From a checkpoint of a small contrastive image-text model: text encoder layers 8, trained on numbers of one to four digits printed on busy colour backdrops.
Rows from block 2 of the text encoder of a small contrastive image-text model, named by matrix and row number. Rows with one number belong to one neuron. Each number is 500 + 40 x the weight over its row's rms, rounded and kept within 0 to 999. All counts start at 0. Numbers have three digits each. After the name is the row's rms in percent of the matrix's.
After each neuron's rows are labels from the 100 texts, of 14848, where the neuron reaches its highest value: "fires on" is the input token at the peak. Only what is clearly more common there than usual is listed. The data: numbers of one to four digits printed on busy colour backdrops.
# fc1: MLP up (text_encoder.blocks.2.mlp.fc1.weight, 1536x256), inputs 64-127
# fc2: MLP down (text_encoder.blocks.2.mlp.fc2.weight, 256x1536, transposed), outputs 64-127

fc1.601 098:468534485534521499507446522433490528511554491494468511504528513512476499511489501513575433534471496454404553441547521467435530473537467415479413563497481475501516464519526473504593456520582568
fc2.601 065:423484510431485530481492376472523494576467507549525490469485561531453491497458551449490488485522540493528498420483500507494511487505542483487506490500523460479509491471479592576489512489512488
fires on: "0"; "6"; "8"

fc1.609 137:541459537539406489507471492514535478475482548481590490493516539496519520546460492569550430504599523532503549434468457512506504503468510421475525512460491509528502512448516494488536493491451507
fc2.609 168:500559416586554502458512511576495523514499512451422523508461486490507531487539471510482515510507544555508495551458510443480541488549498505525535484500492519457508529484512434463488520487529485
fires on: "3"; "4"; "1"; "7"

fc1.204 077:518578461567561512468464454535472463458505518515547552505502560475491537536448496535547514535507475509499604495482431439534516487513543368545486495508458537537495494430511472487492497508516502
fc2.204 033:444477540459489470538521494514520482489451498544545431492512457495452499464466518515486538499524527476549444494547510541499453556508449526502533469508533429444507506517478528549470520458497489
fires on: "4"; "1"

fc1.737 084:483585490520521495436505539458508485471550511544515545463440468543471530449537492470505545509465472473480592422480475449444526514533518448501443507469484498511516557474544486474556520521501483
fc2.737 083:472432591497417529526483486486579526552484495535441446520526429476460442487507522567526485505464492471429481474539526532492448545477459488452529507492513486491539469512506514533504494492507556
fires on: "0"; "3"

fc1.219 062:514550476480527406523484456505557451505499495517468494495470520482553526508420454550551418479571531549499499479438519484474539574513571486464470469511530485496538506433499531451458527516454465
fc2.219 023:463496484495520545503496465510443516550480517530412524511451467485487530487481499505494515505498503498521490547502493496486536468501487513493496488477501521485517412745488475507493504511485494
fires on: "3"; "2"; "4"

fc1.127 068:554557480582480500473491480522528528518523487501544543514523543505519537521471527508485518549471480526454558481520466477491449475436518440466504581487487534550560447514499453501564518589513507
fc2.127 020:430474538471490582508493422485444525559489524517579477503418530520463542497534495472484484494562540476493509548472502504499508513522515477493504488529558462403450391598495529532499501486519468
fires on: "3"

fc1.175 070:465490472519510476542490481513533444425509534471474505520455560574469561520561472575540393458517520506476554464440426469480489549524456423529528516503461533472467526500500536437584475519486468
fc2.175 031:458496509524612575510504449524437524588484483470412509510520460477495503499517517458489534507489521510535502523508498485509499457483493489493607511477476478477475446536511515550495500477487512
fires on: "5"

fc1.616 070:484502436514465466442554453473524460436549510529490499530502540540531564526429485540529409452572474547544552474428477458491476487592541464479511503456526521535471488494484492514524495511506492
fc2.616 040:426487555459531523505524517504481489494453477550466485502505433488461553485531500501490549495497556487515462577530510514509500482508444543416525481507529472431488508660500490537467531492484466
fires on: "3"; "4"

fc1.125 076:531498480514515537494500461470521511516517461547515547528516526555500478507493488443483455532452437490521574431573501515478480494507529410476512548506440537495517546460528469491534499529503564
fc2.125 029:438472579483453524510473465433537501525513509514553504520421523506484496503522465520512529474525538436467465551512507537465460507501486491495567475492565470468400411478464532526491493485494486
fires on: "0"

fc1.658 091:508482500530546531494467486548463485465501497478452498552513528478517535511511481472548465500576524502434530490442517479432502471541497437482569554519539465500513594501565532530521478522475519
fc2.658 082:480480474479460558520505491467518540546493485538398479538507459510438458468486550526511451497488503449481512318560510539492443522461519492443499522498522487466560479517485588568503497482445509
fires on: "2"; "5"; "9"

fc1.487 117:551488513585465529478468468554538541541490583456604500497443601475523491493437469538531401481603478447470487547480492492530517526445481455493535513488524485521510382482525477472522486474521532
fc2.487 148:528515416552535440529514571574516470443492463404446509513467450446528464499496481529490533519476504518470512538549484448490510511496540488527552518485448517525526575417544454428495493523489528
fires on: "<end>"

fc1.445 085:528532490577525504465448499468461475464554573540584549557461572516540515524454505497553473499516459479458512569531443459481493473464539438487562572436480543548497435474524436480524507500526552
fc2.445 047:521508482517505464552526492602495490467467484461461471526515502424510509478488498514490502497540500470514507519548511492479471522482491478523649502500505457468515476559521447476474497480504561
fires on: "<end>"

fc1.385 138:489542516505574474479487530522451467495499528451499510507480505460534570522553522488475439496603523510434545526459470480500496504569564458510497525464494472498530523470545477478510484496496504
fc2.385 164:512478511481482526525452486459504524524541486527353501522538466499422442527496520521538466515456443488465520363559480510469517493471463491445469521485467503516534494498503518516532474520507538
fires on: "5"; "3"

fc1.44 124:537540484486474511456470499487552512480526535521513486614470560505536543528521427565546390482523516474472552452477479514455512526473474477520466507503515553490509498464471464416565513515504496
fc2.44 163:417486584454528507507500469498487515463494497521432489492480488464415518495600533504489515488534510461479461482493530505488506465530482535480531509499518427402462519562511518595500519481508510
fires on: "4"

fc1.152 070:500522534543564496456534522546486506494489522520528565508446523488504556451510491504486468521581551455453635529425501452459498506493481458548477571461463476499538459530493520490468488534525496
fc2.152 027:531484511526521542522506466490439521514506496498392475484562505459463507497460509494503464495573486454488487391525500495513506486484477521473485533510523478443553401628509461524482518471498508
fires on: "4"

fc1.318 101:519492464503458475490484527488493459481508514488526528487524500469491513524461476481537536499457439509513573454495459444500471505506528410476495583414453494561500519427533519456598456534487559
fc2.318 124:446431615422452518526506465439525496543488498540516458488527479501486493497503514510506536488467496508483397535514544559520466528497458525485526466506542468501485476543471542542488514468476488
fires on: "8"; "0"; "6"

fc1.61 116:498565461511548514486420468443484518453521528566474546545479541490519468541510474465533443498519484451416581508530497433443546465472478449500464555482469512482481481500473510493550479534575553
fc2.61 088:505457612447432522501507487455568554504494526532509444515539523543444501539494496600522426510523475433514463452523518554507521530496442515455465489487487529474473424584477483488526487454509495
fires on: "0"

fc1.330 113:522480512473474486571497513508486527514539461447429487558538475464460441535548524556568485490511484490452526445556513500462501512421459483448499541441477508533525529531584495481515491538440562
fc2.330 083:540497462515523453536527574499480506489459443438461500489515382457485413474482538517511522514442494511454516428588497495526462516453551517466481513496471498541572564562529532514503502528461531
fires on: "9"; "3"; "7"; "2"

fc1.556 104:473515500548548426528478510549413442441474490431570514455480535472510526484526524477472502489544497539513520494471461440513467465533576450502533536431488471553456522418585448486507456548453485
fc2.556 133:500452564455461519548442444457564486501511524539462464515531494503431448570415565539579494505460460505512459468553507537487498518465457506495498493484481505538520473510483532525523466476526547
fires on: "2"

fc1.604 177:572541475585488513487440499531529519491541538507562521535486573503584506547512437529538445508527479440419527536512457465432518541469471420527543517483511529508501460446519442453544498514497543
fc2.604 213:462512484483539553506486437482485529428520515543431496537459531491422500482578502484490478490512501467487495443532529493453525462525435504532506502522514466447471501530492500548483509469563508
fires on: "6"

fc1.568 109:542477503479451555492426516476565507483605541527530443587526553543504460547469457567589377505468466455448509507542486532491520483412411485513499505485486509480512456538466484462520499517564480
fc2.568 127:471510498493516408520514490556474445418476506484563507452438524446470521485418541422476569491524508540525473502496486472518470488533538508549585488514500447479478535457506536592473507489509499
fires on: "9"; "6"

fc1.410 083:488555475507578499544512486539460488477524455505501519532445530497486521512513523455468464474573486532520609516494416417443490467509530444545510557510456532507532528446514455463546453559519533
fc2.410 109:517456532467431508550439453445556461486550541559495418518525523505452464560395528545543470500495468489517431410530491539478527522469440514503501492470472508558527494494482493496511454482534529
fires on: "8"; "1"; "0"; "6"

fc1.166 067:490503501534506478509476579470450464510563531541519565489460504554463515460498451491585490516502455521472552537516479501470539554481542423444477537448509512524460544531564461454545432532555581
fc2.166 040:395459551507419515531463459505492488599478498500508415475535491481531503490537513484484526510549531456476444520495499556510480509506504513471543477511536418501431504466488559551492532471472476
fires on: "0"; "6"; "8"

fc1.640 072:506501496575497522480474455503547494452578492533484520546468513541541516517499424579550515516561497484417537585499463479485457460478449394505523488505475545545488470514549440453479512531490521
fc2.640 049:474506482517489474525516478533512485448464494564440480495507533473489469458488532504497521508489491483518507534556521510500505516543477518535516498521508506459550504567485497527462525466581507
fires on: "0"

fc1.25 139:491567523479567475437471486433440494466534509542489525491493548557482474518485531469503489490530483483496522485480483460452580452536538482520420549483524541492556528545517492508506508560561514
fc2.25 148:507504486496472503490565511491552530408459504551479445516480520485455482451483489601491484494506522460511435540565547522517508537520478541520501480523500517440494501596504477481451520455513502
fires on: "0"

fc1.403 084:518498536478551536554470463496464540476551531487409498582498460446521471534523456529544493488493445467453593480548532469460507521467465461512564576496464482500526462515545516489500485465525525
fc2.403 073:559507493485518434477537509505487451525465470482434479444543458523467512483447548476501512512515517545497504471448493512556525530526565556481400475502494520559599525555502532496495526509490497
fires on: "9"; "7"; "2"; "3"

fc1.548 127:518537518504575450523495507593437457456512456437520500499455506457523537525543495456493501514563497536498537546460483446501495488524541428489571556491508479516495588447545490500511502504470515
fc2.548 188:482451549466466534552439440450537511519536508563445475546542478482424441556465536518573504514446442489478477462566508541457484508454430487476527513473468482532505451529482525539529449477519554
fires on: "7"; "2"

fc1.232 121:526534494551470471545460559518489464458521497508490554490500476512521487518479499475527542518449432540526515488525444456532485480478511514514510532437438492532537562445558454465559388552477502
fc2.232 194:473439601475456533502475492481543486569491503507542466490519478503516484533499493532524554480473492507464419654505518541516469527481465504455528464482535499566459469521490547503504498497485492
fires on: "0"

fc1.659 087:511540465558487526504455480495489494544521504488527547524461448475499507485445508536584513549502442550480533531513470441498457541487537406517503538414456495557471545430553540487522391547449574
fc2.659 093:459447603452437500517508473476513513522476467516523473464538491478478469483529521485502529477521512485505519411529526545502453508504525504485549482521538424446479518459469570576481527461480488
fires on: "<end>"

fc1.84 173:546538480596500492502458495559526485482510504476530482577458557485577508499525419537542426501563483449437518560470492479458471518501503455536551519485504542515495524474539441422509498482492512
fc2.84 202:474506503496537525503487483506484502405507471521396504513471500474419486501609494488497523513501491490459460494540526469464526460527465545540497499508496481428501535562513459532492509499560517
fires on: "2"

fc1.454 063:560532481491579492537425451504483552553506457441423526491514474426521445490518444509542500499550409521513544435558530515511516536469510489500519517488437472518463476447525486464563513511511508
fc2.454 018:502497531503530507496465474522438470508509536519460513533461522514473503532521508488495438503552464431494532521458493513456578505490477481466483564473485494554476402524454428460505502510508485
fires on: "8"

fc1.104 075:547465529523442470455423518498468497507508520467513557530515502538568465563491480529560502501542480535454559519476459479440495500519486419533448567448441534541483551506558508503537470527503552
fc2.104 059:444481611441462464497506435490514475551457496470516478469514500489471496484497527478499543474500505509508477629497511527512469505516507518513559465505550444487474494499474577579483523473521495
fires on: "6"; "8"; "0"

fc1.735 104:489540506523528477496483518545467476483509519469584518486457539473550542507499469487486508542502475516497555558494464410524452490487526430492569492440491505532467533391557489507490474553442525
fc2.735 138:496448542414457553542454407443543493512515545572528479501527557503455447537414524519532481497479457485548481460556498517497512499447441486509528505483477483513512454527482511517512472484548533
fires on: "1"; "3"; "2"; "7"

fc1.27 084:533550451551546447531514441557431439450560522464498567513408539486542506525529484412472505527512486467446574534459464501441529513568570410556536583481469533522474511503522485494557451501538535
fc2.27 067:531456554465467494526438444478577455484523542529479438503551504507437450533377530551526474503486473501512450467536492524496520516464472511501490482495467524576539504474496497493505481489549526
fires on: "3"; "0"; "6"

fc1.719 120:527513511510506492580455539482443519485548456523428526551479425483480485527558492532575473555478468466470557453581481508447508527444455510449518540458480490503504482530549471515538460525486598
fc2.719 127:526487494491511437539550566502471503516453408462451490474524377450478433470484552501517532527466506510417518428576496506547444538479586530405479525493485485528580571572531553534502508526416532
fires on: "9"; "2"; "3"; "7"

fc1.749 079:502457519533475463593463523529549435512475471473525458551449527491548462491529511541512456466535485461467527546492431463548479499505477416482566496466457512490486497412543478448523497567466500
fc2.749 039:469478572414464506523527489447512523478469485598516485478565453523484454476475528490493504506476526515520502362549515542521463494491504542493459458505530460471545516530475593565468517463469464
fires on: "3"; "4"; "7"; "2"

fc1.45 094:513481525502453481529425520550531471514522503466513507515497509461537494495561459536579440482491455437449588512506475488460501549454493470468568547480514523484499505485493434426543480534540502
fc2.45 039:474504693460588501489490499458435493457551514546459500514500505505473514511516497492493493487544476389450505472487495495452562479550489496506416513497494498466500522531498485517515496513513514
fires on: "0"

fc1.64 097:534540472473555529527448475525446528513518495481445548550505444452523493532527459459513476541452429442521597478522485481506473467424490444426516580490458502521508422562563521532505482468493555
fc2.64 066:593494519483481425499536523502528454548482501495431467481562458532450545500480540524497488505563529536501492410446505518512513543539527527458448460504494548536615529539491498490505505504499492
fires on: "3"; "9"; "7"; "2"

fc1.216 182:521498537470477523455486474399480539528492531571555458491520516551466534484437508504511437424600528406495538441507513528557529485485517453458462535540536487475529424544446513518508511464541505
fc2.216 208:527509538543447419493548590577521469458481473419473483471566420470557533477556470529471546515521521605507498480470543510502454540545506539549551451517516485465518579453515494519460531469470469
fires on: "<end>"

fc1.412 088:483518522482518472490495470469434507431580532515505542580457577492525552512485510477491385484583506444414562435490468505496480499493470424470530564494501489510511471485526468484580513526511521
fc2.412 063:507527550452551449466533492501451473462490493501555528440515482496466580466502543457493507454617525508538552423411487494526510476529530506490510493514515451496503552492478550560490516497503494
fires on: "4"

fc1.511 084:508519501507485525510502464462497500497588541514525491583441537535511531531483474585566388449543517457467605478520468531406495495520487437517518496512492502480457479525461488439577459517573563
fc2.511 084:446473625461512505532497471482460514460493493541457470485501500461436516507507538485494512484573526457481464461492513518494493471514477520474560508503515416408479524532499531595506517475491505
fires on: "4"

fc1.651 136:525504472510456475444543512466505488507495548469536525485541523566542521515428521505502396506572503566509552361471470525540484507557538472513471496504494555526558503455482505478501507490533504
fc2.651 109:489527470516574527469498472533478527534491497524405510526466488493461505497520491496497520506478514493506476580511504472485547483503469519501504499495491507474504414648501447507494502499519491
fires on: "4"; "3"; "1"; "2"

fc1.600 075:520530470519435489478445529532535521542513471478504568521517512522539483540466464519528467513485464492433503508490444447559470469471469461516508567405426525523491520502568466454592454550526569
fc2.600 063:426489623395475530483518390427491523553486494548522483468516518520474504472510524479491502474514512494497481482491525549519488488545496518497463462525569456416483467578466580580483539465519491
fires on: "3"; "9"; "7"; "2"

fc1.446 140:493535489496570459489497492516451455461514488468498498488465544481540566534526503499524431474625503528431584503445486465476515519557556430522537496487491469530543527461529489517546491515501517
fc2.446 168:511477520474487520523457498455501519522543486525372497517550463508425444533490522521537467518464445493478513357557483511469528490478455494443469513487464502517535499500501520532537476519512531
fires on: "5"; "3"

fc1.87 089:489488468535468473475476491504527528516584554547479516560454497524547480567489451545638464513476433461415560536516508520439489483494443375527477570451472544496498525494543499508588452519522557
fc2.87 068:450489588443552415514492535495389487390508497522431515491494503474459514527538516411498505494539519474462508445503456479474517487552508502499521520496498463471520555480505477548540519528552510
fires on: "0"

fc1.532 051:560484516517566429490560474574475434560543559451406492481509522493430461451468540504513507476484548480549443534471486459514530500458543458454528535532463528525451519486480529542567500493463504
fc2.532 010:564473445458475505483515467512474482447468532526496558465501477508517425505475494478463552472381489515465524501489483537559509482503502488484484497503478488599572423442536494448455522485522535
fires on: "9"; "2"; "7"

fc1.300 102:503539463484482495502463548445531520508586545552483510636513545516485471538518454549573396473516462428496585454503511540424521533489413472480453492478485542525518455497487459449573464499549511
fc2.300 142:428483603456491485528492453510468498478487516511510487480471512468446524506530546471499505467560515434488485456479487510487493483529506495470562512494513412454439527497503550607517510480480510
fires on: "4"

fc1.584 093:538505489550461480488514508471470499459506466501517496487482455478504503495481515497569500550429469494481593421501450488509493494444543433546511571451449475525492562464542475492570429541450523
fc2.584 127:446421632433454519534502484448528495536485501554517452494527480493496489505520505524512541484497497488482419559508533570513450527498456521473532459505545452481475485530471553544487517472480487
fires on: "0"; "8"; "6"

fc1.342 090:530548485548558528513431519476454476537514507517515513550459564524541522507497456502493467488500473415515579522583505442475477509437531405471546523478448473502483485478507475476561444546526524
fc2.342 036:473486516475534480521518451558506466486454516526389463520530521507461514473490531478475520492532534546533417532503524509443506509542468524521551461524523492455555511635470459511485530422517490
fires on: "2"; "3"; "9"; "7"

fc1.495 073:515501456542499480491531463446457496496523549538516507559495513473471529518419475479486382518510516475523598398480512485481536493546494420491485506521480471503538463499497509476475480486483562
fc2.495 027:508505508503471457509509470507547480399482504563493427504443579498441555487518489608483459502573534443525490377506496508486547523525509521524484471507531516380510526521487441471502506464537487
fires on: "4"

fc1.280 080:539506515545503479563486478524544474483523536430543491476485492496490524510492513557533423478561465449450545547510499462482497500452498397457608566475460505547530507471560498484519451556506516
fc2.280 061:471454527472424472518511490531518483518490487531506468501540488496463487483404528476492519473506517495519488421534505543492450525503507509510563487512516465485534499472474539554496507479499503
fires on: "3"; "2"; "7"; "9"

fc1.51 113:471505514511538460508468489560422491499532530448478481537429543483497508544524516471507462473622469493432559528436473484450517485507520429490546546488525499523498570489554487478542498532501537
fc2.51 127:525477512491460486534448510476515476490529501509452495505531490499467438541440525517549469517464449509488509352547467516492501511465495487492490516482459508575524537405499512518544470524493542
fires on: "7"; "2"; "1"; "9"

fc1.591 067:527563525520480510429461503450451534498521459497511502516513502496509523490500489457547563519520528550481536484493463502546548479458538505552437593506413531546532487466513470524570485552541557
fc2.591 048:490521486516519581479479452476436547550559532502575539511492597502544496507513454483506477489526504462498534508474469486493516447483492465499528495496520498536468392475500467473526492519519462
fires on: "3"; "1"; "7"

fc1.210 138:488469524493510510597473558505440533509519462501416522576515449444457448534531496546593500505475474445468571439534512525466465492481415490458522534475452471487523532521566512492536453489479539
fc2.210 156:535493469503518445530545588509473497491455432466470509475523365458483438465476554513513544531463504510432517440589488495554467521465552532444484521493473501532603566541539536517505502556439538
fires on: "9"; "2"; "7"

fc1.767 083:492538493496472490470548504503497462441539474495532483508478511506491548485395498463475472481532533563509597470449496471522486545552573505534488518482521546495514494434498470449533522506502536
fc2.767 059:443502525471554536472510492484491519537483493546404497549478474505436505481525503499484534501475526486505446538505507503470552476506443550483446464476505488464489484663493474520486521493497478
fires on: "4"; "3"; "1"

fc1.290 138:521557461494500465486539492553471469471436482445588538449474509481531508465416572443446533518487480522537534470491465484570457498502555504537571492479480445495523516447533559524466516493441519
fc2.290 175:470437563405470539538477442410529507489528513603473454518516510513413465531471548520533476480497473476498440458537531562460526498487443532491491475501512468448498485542462525539489485463547521
fires on: "1"

fc1.413 084:542547475549495466536467522502538490462541477472514508548474446476536526499486458519545482543520444539508516528504493512526488533489570396492540556476477514499550543451520504445596446573438557
fc2.413 090:436474596425454522490521429451517519536472480521542464468531497506469486472500540464490503477520525494511505441519522539513474490521532509494499466516564420408490499473465598585477530466492481
fires on: "3"; "7"; "2"; "9"

fc1.76 078:469505458561538558496457509532490511501479596456542488576504588537512530541494462503537429444536537435492531516474446453451495502459529394474577494517517505520443482425476458501502504492535519
fc2.76 028:569525500544504476479533543512471510494552474463391509481610474468523566507499465527475484494521509529476522480489508508508560502552494518501473481515501524502541456491491473424486522491564528
fires on: "<end>"

fc1.244 100:491564505544549451529497513517464501490509509508513562504497537453493550493495479475533448477540451468424538538503457456498514476545496429466570548439452484532536518457532457477555481562504508
fc2.244 081:543460527489472471533459512466506473478538486515474496494551493513476430541448538511567480523474465511497522419544462523490509504475503499496480501489469504566526534434496524509549475525499526
fires on: "7"; "2"; "1"; "9"

fc1.5 073:537549523513515494491441457485531519453548553560523555550514555490549519529500450533616438523545502498465516499550489435442497473509462411498463538463461544513491443457530491512546463500571500
fc2.5 041:398512547428551461512475419482429488389511503553429491495509550484467459494509527418500487491495494476471535442548483496477511461542480495554508522504518455467497562426497530556502518503548510
fires on: "0"

fc1.470 107:495505461547474480557482497502521462478525482491536531466504462481550447522468550508548504501431463481479557445567468500540496519440517482487466573431444498529533517459513539496504450575446511
fc2.470 108:443458599450445550497512487442514529554499492523522453471515481508474511483568491511487529478512512493487456537503557569506471507517448513482511456522574424426442474518466585557470538448490481
fires on: "8"; "6"

fc1.184 110:475552466477501531492458486440531537478565521510506550582491570505537518540492436576575421478543517470455567475484448476467506527498432444477477501481473534534505500468503453451561486485539529
fc2.184 134:415492585454526492532507464505477497458495498516433505494459494464422531496577542489483499462547515447480454487485517517474496466535483525483550508501519423422440534538508519591501529484501520
fires on: "4"